{"model": "spectrogram VAE", "dataset": "babble in 24 made-up languages, each with its own sounds, syllables and stress or tones, from a formant synthesiser", "train_examples": 39062, "n_mels": 64, "hop_length": 160, "input": "log_mel", "win_length": 400, "bottleneck": "kl", "downsampling_factor": 8, "encoder_arch": "mobilenet_v1", "encoder_norm": "batchnorm", "encoder_activation": "hardswish", "encoder_depths": [3, 3, 3], "encoder_kernel_size": 5, "encoder_stem": "single", "encoder_widths": [48, 96, 192], "loss": "l1", "latent_channels": 32, "decoder_norm": "batchnorm", "decoder_activation": "silu", "decoder_widths": [32, 32, 64, 128], "decoder_blocks_per_level": 2, "decoder_block": "basic", "decoder_dropout": 0.1, "decoder_attention": false, "decoder_upsampling": "nearest_conv", "kl_weight": 0.1, "init": "orthogonal", "residual_init": "scaled_by_depth", "optimizer": "muon", "muon_scale": "match_rms_adamw", "lr": 0.0041, "momentum": 0.98, "nesterov": true, "orthogonalizer": "newton_schulz_5", "adamw_lr_other_params": 0.00091, "grad_clip": 3.0, "steps": 8700, "batch_size": 128, "epochs": 28.5, "lr_schedule": "cosine_restarts", "final_lr_fraction": 0, "warmup_steps": 430, "weight_decay": 0.3, "adamw_weight_decay_other_params": 0}
Rows from block 1 of the decoder, named by matrix and row number. Rows with one number belong to one channel. Each number is 128 + 24 x the weight over its row's rms, rounded and kept within 0 to 255. All counts start at 0.
# convs0: first 3x3 conv (decoder.mid.1.convs.0.weight, 128x128x3x3), inputs 20-29, a 3x3 kernel for each
# convs1: second 3x3 conv (decoder.mid.1.convs.1.weight, 128x128x3x3, transposed), outputs 20-29, a 3x3 kernel for each
convs0.98 [ 96 162 142 115 142 108 127  93 103 153 141 133 116 113 116 119 133 121 123 138 147 119 155 123 132 135 122 114 122 140 111  83 165 139 109 128 114 147 141 148 130 120  96 144 112 139 115 162 137 160 142 117 110  98 101 149 124 126 138 144 104 116 126 140 145 119 125 124 112 129 107 106 131 143 106  88 159 106 110 143 135 125 184 110 122 122 115 122 136 102]
convs0.99 [146 104 137 141 148 163 129 130  90 129  92 176 153 178 178 142 158 140 119  86 136 110 100  91 166 154 136 147 109 124 120  92 114 101 155 157 122  85 121 118 131 127 104 109 143 134 132 129 108 133 126 119 122 158 112 172 136 109 119  81  99 134  88 151 143  99 138 126  97 118 105 136 100 140 109 126  84 109 120 114 111 195 137 151 122 150 125 140 161 127]
convs0.100 [150 132 134 170 131 136 124 125 117 122 165 129  85 121 162 116 200 109  87 140 155 108 147 126  95  73 133 119 148 157 114 148  92 148  74 117 135 126 105 138 134 120  95 130  87  97 133 122 148 132 109 157 154 149 122 160 162 112 135 128 117 120 118 138 116 113 112 114 115 131 120 122 150 197 118 129 154 121 127 139 128 128 112 126 117 101 101 146 169  89]
convs0.101 [117 133 156 119 129 120 120 107 134 131 144 130 117 105 109  96  91  98 140 136 131 134 141 129 107 115 124 146 136 157 121 116 121 103 127 111 138 123 113  99  84  70  96 101  99 155 158 149 145 137 137 126 127 135 142 147 107 141 105  94 141 106 110  93  82  98  83 110  97 105 113 138 117  94  75 109  94 123 150 121 129 150 156 146 135 137 128 162 145 165]
convs0.102 [ 84 143 146 120 121 151 128 118 103 150 190 177 120 113 135 104 101 166 161 145 174 156 126 124 138 111 138 141 125  81 134  72 107 149 103 157 134 134 105 159 108 142 133 110 147 116 123 119 147 103 128 175 136 136 113 128 116 142 128  88 129 110 139 120 109 100 112 122  98 162 121 167 117  52 116 139 180 172 128 146 148 163 122  94 113 119 136 147 183 164]
convs0.103 [131 128 147 136  95 136 119 161 141 129 146 155 100 115 129 119 158 145 167 187 128 104 151  91 153 125  84 122 138  98  97 129 129 111 131 136 126 129 132  90 119 115 125 148 140  96 137 134 157 113 134 106 108 111 139 120 167 146 127 115 105 128 117 122 136 157 145 124 137 133 157 139  95 113 164 145 134 149 138 174 139 129 105 110 135 172 156  97 103 130]
convs0.104 [135 124  96 135 136 133 118 140 133 167 124 168 140 125 103 130 106 142 129  89 159 140 141 155 147 127 155 125 105 121 113 100  79 114 124 151 133 147  82 117  83  81 123 130 104 131 115 103 125 116 102 118 146 137 117 117 123 129 103  98 105 150 154 111 118 128 117 101 112 118 129  95 100  88 118 178 124 186 127 104  79 140 108 136 128 115 117 154 136 126]
convs0.105 [143 145 119 117 147 151 136 148 106 128 124 102 123 118 121 158  91 167 121 136 160 103 134 129 165 129 107 153  96 141 139 153 168 167 113 163 115 152 131 134 133  94 120 101 176 183 154 123 122 137 148 112 130 138 140 167 155 133 150 143 159 141 161 119  85 173 119 127 119 110 143  66 119 106 140 161 135 131 159 130 126 157 107 143 111 152 162 154 123 109]
convs0.106 [143 155 125 148 122 148 175 139 117 100 114 169 166 151 114 102 118 104  98 116 112 117 124 126 131 102 106 119 110 135 145  55 140 126  63 180 149 141 131 128 112 108 150 101 151 124 128 129 102 128 122 113 125 159 145  97 176 143 152 118  98  96 106  98 145 122 134 126 117  77 133  59 116 141 116 130  87 125 128 115 117 127 166 143 113 125 117 143 160 143]
convs0.107 [127 135 116 136 150 131 109 112 119 133 155 141 115 141 117  85 137 144 161 120 134 101 120 106 113 166 142 132 193  99 134 130  75 116 100 128 134 116 136 132 147 145 128 168  93 116 103 125 146 131 127 102  95  93 116  85  57 149  78  42 136  81 136 115 137 135 123 124  98 120 121 128 136  88 108 109 143 110 134 146 155 130  88 133 134 166 166 131 126 127]
convs0.108 [152 122 138 132  84 148 108  96 144 144 142 117 108 160 140 118 139 134 119 130 118 105 112 108 117 100 129 126 143 118 130 114 158 112 125 144 102  82 123 124  84 134 128  51 146 126 128 137 112 134 119 112 143 146 109 165 107 136 121 126 168 140 138 114  99 157 151 128 139  99 140 134 114 104 122 140 121 119 118 116 108 159 176 130 154 143 137 163 121 146]
convs0.109 [130 101 158 150 124 126 106  94 126 117 112 119 145 116 118 135 133 133 129 135 146 127 158 147 114 125 108 149  72 129 107 136 116 131 161  78 127  89 156 125 128 137 140 167 142 147  97 133 128 149 164 125 129 147 115 115  33 136 114 123 130 180 108 106 110 130 154 111 106 101 136 118 101 161 126 107 174 143 115 107 137 147 137 151 163  50 115 150 135 116]
convs0.110 [149 127 148 132 130 121 155 132 128  80 127 102 112 151 113 162 155 138 139 143 151 147 129 118 148 122 105 129 130 119 135  96 143 110  81 146 125 149 113 108 173 134 180 135 146 134  86 131 120 106 109 118 143 129 132  75 127  87 137 111 109 167 129 107 134 148 158 157 134 154 139 137 126 161 138  96 136 149 121 100 124 134 167 120 109 164 146 170 101 139]
convs0.111 [140 145 145 153 164 137 139 117 128 118 137 137 131 140  98 143 141 141 149 192 159 168 173 129 170 124 148 151  68 151 130 139 143 136 151 130 129 150 153 126  86  82 150 152 133 166 115 152 139  93 119 142 153 121 118  83 122 126 126 138 112 174 135 109 133 121 163 122 167 122  96 112  90 106 101  89 174 145 169 110 149 121  86 103 115 183 149 107 118 115]
convs0.112 [134 130 136 111 113 164 131 145 138  97 109 156 134 124 146 101 107 181 104 118 136 130 129 119 122 123 151 132 137 132 129 116 151 135 116 122 105  96 139  64  83 157 122 144 129 142 125 144 111 134 171 116 130 129 110 102 123 111 104 148 123 102 128  99 110 148  98 133 156  82 122 126 100 105 130  92 117 174 120 113  95 132  88 127 134  91 136 132 150 131]
convs0.113 [126 129 135 130 156 116 121  95 126 132  55  92 109 145 133 128 164 133 118  82 113 104 111 148 144 163 154 152 147 142 146 171 114 132 135 141 104 121 124 141 139 145 125 152 118  98 119 105 145 165 152 125 102 129 120 112 155 132 171 150 132 138 157 124 136 129 126 101 126 159 147 118 102  37  85  97  99 100 115 173 135 153 203 119 140 147 140 116 187 163]
convs0.114 [170 132  88 135 126 140 116 157 140 148 105  97 126 143 143 160 126 142 131 127 115 143 150 132 123 128  98 125  99 107 114 108 121 147 155 121 126 113 102 139 118 149 124 151 132  94 143 108 127 152 153 144 137 136  95 109  86 118 176 156 135 138 147 105 151 170 133 135  98 111  86 124 155 111 151 168 136 103 144 146 156 158 121 162 132 156 131 143 123 169]
convs1.98 [130 146  76 105  38 143 120 169 150 134 110  87 100 125 135 140 106 139 158 139 154 143 103 107  77 139 119 145 141 178 115 167 150  99 129 167 131 143 110 133  95 148 140 138 136 101  78 128 114  96 151 110 156 130 117 117 135 124  70 115 123 126 132 154 146 160 107  81 128 159 138 128 101  92 138 124 113  97 164  98 143 134 166 128 100 105 112 165  89 121]
convs1.99 [111  91 149 143 130 118 117 139 109 149 108 160  96 112 134 125 198 139 142 146 135 127  91 134 145 150 141 108 108 171 111 156  97 138 145 129  95 129 125 136 148 136 135 168 130 122 125 137 131 150 139 113 148 116 175 149 139 133 145 174 135  95 118 121 135 144 137 127 102 164 157 124 144 131 123 115 137 137 138 101 151 136 100  99 113  93 112 103 102 103]
convs1.100 [127 146 108 132 132 113 142 153 134 139 129 125 109 108 171 111  76 135 153 195 157 135 137  82  92 114  95 116 168 113 133 132 127 116 143 161 146 109 117 155  87 122 127 105 111 112  97 121 152 145  98 157 145 205 117 211 122 110 122 124 111  89  92 135 172 146 140  99 125 162 139 130 122 116 150 101 132 124 120 108 126 171 150  82 163 112 128 147 149 135]
convs1.101 [136 135 133 142 129 145 116 119 132 133 153 128 112 130  98 116 143 116 164 112 134 135 135 165 133 106 123 155 128 144 118 139 118 129 132 139 133 152 135 123 139 159 148 148 156 155 168 189 167 152 167 133 120  84 154 112  99 151  97  68 192 118  90 146 118 159 101 124 181 127 146 196 156 125 129 168 173 131 213 166 150 111 108 126 177 156 145  94 117  97]
convs1.102 [120 143 132 109 182 113 130 152 145 145 155 133 129 167 138 141 110 121 120 175 127 162 123  82 125 109 107  79 134 135 135 115 132 154  91  78 118 150 142 102 146 103 141  91 155 137 111  95 142 125 111 121 144 105 124 182 153  78 166 133  91 146 135 103 137 127 160 120 120 159 134 109 105 113 112 110 125 139 160 190 148  97  99 111 111 101 133 141 124 143]
convs1.103 [185 107 179 124 133 120 157 144 146 152 129 169 113  93 148 122  91 140 133  98 110 104 177 152 131 122  70 133 128 116 145 107 150 174 105 135 108 109 141 105  90 161 160 140 152 106 111 148 102 107 100 139 146 140 121 137  96 159 152 142 123 152 106 152 115 121 135 126 126 141 138 121 142  93 151 117 113  95  85 169 184 118 156 138  95 139 115 112 133 147]
convs1.104 [104 113 118 137 126 124 153 128 127 161 187 140 157 106 136 166 151  97 128 131 128  56 105 112  59  82 114 107  98  95 115 142 106 172 177 139 166 165 154 139 134 112 204 132 148 124 135 141 133 122 132 140 141  94 158  99 148 147  93 112 112 106 118 124  96 139 124 117 167 107 109 154 165 193 155 138 136 144 161 169 128 105  99 127 170 203 150 129 119 133]
convs1.105 [112 142 119 135  88 127 152 110 130  98 100 133 180 112 149 133  96  94 141 147 124 163 156 131 156 115 150 124 114  89 113  91 141 122 173 119  84 191 124 142 171 151 118  93 118 113 135 173 158 139 127 118 121 109 109 146 143  95 159 141 103 119 106 152 108 111 137 138 156 132  94 163 118 115 173 130 166 105 157 153 122 155 138 136  97 150 135  98 191 129]
convs1.106 [133 101  86 121 108 123 145 121 115 142 138 114 138 109 125 138 109 155 110 136 137 158 118 187  92 116 117 107 131 146  88 125 116 105 102 102 132 138  95 149 158 127 126 104 150 152 147 128 131 123 134 144 144 130 182 141 106 129 106  97 163 152 129 105 112 171 119 145 130  93 144 117 107 129  72 147 177 177 137  94 133 100 104 103 130 112 141 117 129 155]
convs1.107 [ 97 133 115 145 144 120 117 122 134  95 113 122 137 147 135 130 120 105 103  98 142 133 133 135 136 160 161 112 205 183 152 124 141 150 114  91 136 120 139 153 159 134  87  72 118 110 116 130 142  93 107 125 129 114 107 139 138 161 142 116 181 151  77 149 146 161 118 135 123 113 121 110 107 131 160 155 180 145 138 149 113 152 117 130 128 111  81 145  90 143]
convs1.108 [131 114 169 119 102 140  87 120 118  96 115 131 138 159 125 127 122 141  92 124 124 141 153 124 127 131 128 111  65 146  89 147 127 120 112  90  76 209 151 118 160 125 132 132 122 137 104 140 117 175 142 136 131 148 133 106 124 139 107 137 142  81 149 157  94  66 141 136  93 166 124 124 133 105  92 132 140 110 116  95  97  97 105 119 153 118 153 108 139 146]
convs1.109 [149 152 107 146 112  84 119 119 108 140 142 145 156 122 132 143 132  93 141 158 129  84  64 112 128 132 110 127  71 132 157 135 110 138 155 137 121  86 133  97 107 127 131 222 126 100 145 129 108 164 121 110 148 112 100 108 114 120 150 128 113 136 128 151 155 118 136 117  78 155 185 139 124 108 102 128 126 117 176 151 161 142 105  98 146 118 141 155 161 140]
convs1.110 [145 133 116 126 122  99 153 130 146 116  88 156 142 156 122 140 149 144 120 135 117 163 193 105 100 132 155 101 116  89 113 110 116 115 143 132 158 162  84 131 146 131 123 152 123 123 103 165 127 184 180 160 164 120 106  99 155 145 132 198 112 153  82 158 104 122 131 112 143 122 152 117 116 144 162 116 114 148 142 103 138 131 110 140 104 122 140 157 129 108]
convs1.111 [112 149 100 111 115 143 122 170 137 142 123  93 144 154 133 125 119  94  76 175 102 112 105 105 116  98 135 171 111  60 113 124  96 100 123 120 115 159  74 135 134 132 105 138  87 118 113 123 106 163  94 133 131  75  80 105 143 118 108 139 121 122 116 168 185 106 132  94 129 158 121 149 140 100 129 126 171 133  95 140 156 183 149 126 101 114 136 104 174 143]
convs1.112 [119 148 127 136 106 123 132 122 111 130 161 116 151 140 145 159 134 116 140 122 110 109 122 108 120 102 126 124 126 121 103 123 105 117 142 136 151  79 126  97 124 158 151 140 151  99 107 102 143 119  96 145 139  85 111 114 144 170 144 193 139 150 139 149 124 145  82 118  81 136 146 152 121 137 137  93 109 168 120 120 106 103 120 128 119 157 113 134 124 118]
convs1.113 [116 113 109 129 141 147  78 127 131 136 143 175 144 105  92 148 152 122  94  85 155 148 189 139 172 185 154 116 153 135 109  28  87 170 136 158 150 146 118 141 107 124 130 156 124 140 146 138 111  63 125 159 116 155 184 141 162 104 101 132 107 116  97 105  68  82 119 165 152 106 153 147 158 121 133 121 131 134 161 148 120  96  90 135 148 113  87 142 100 134]
convs1.114 [182  95 121 123 164 131 187  97  76 145 151 100 116 121 135 120  74  75 147 115 160 133  98 124 150 134 118 169  97 114 139 128 134 114 149 110 158 122 139 123 117 142 175 120 129 122 164 136 133 111 147 102  90 124 162 156 122 141 145  99 109 105 153 154 127 143 123 136 165  81  99 101  99 134 147  92  73 113 118 109 107 108 125 159 175 118 139  51 106  83]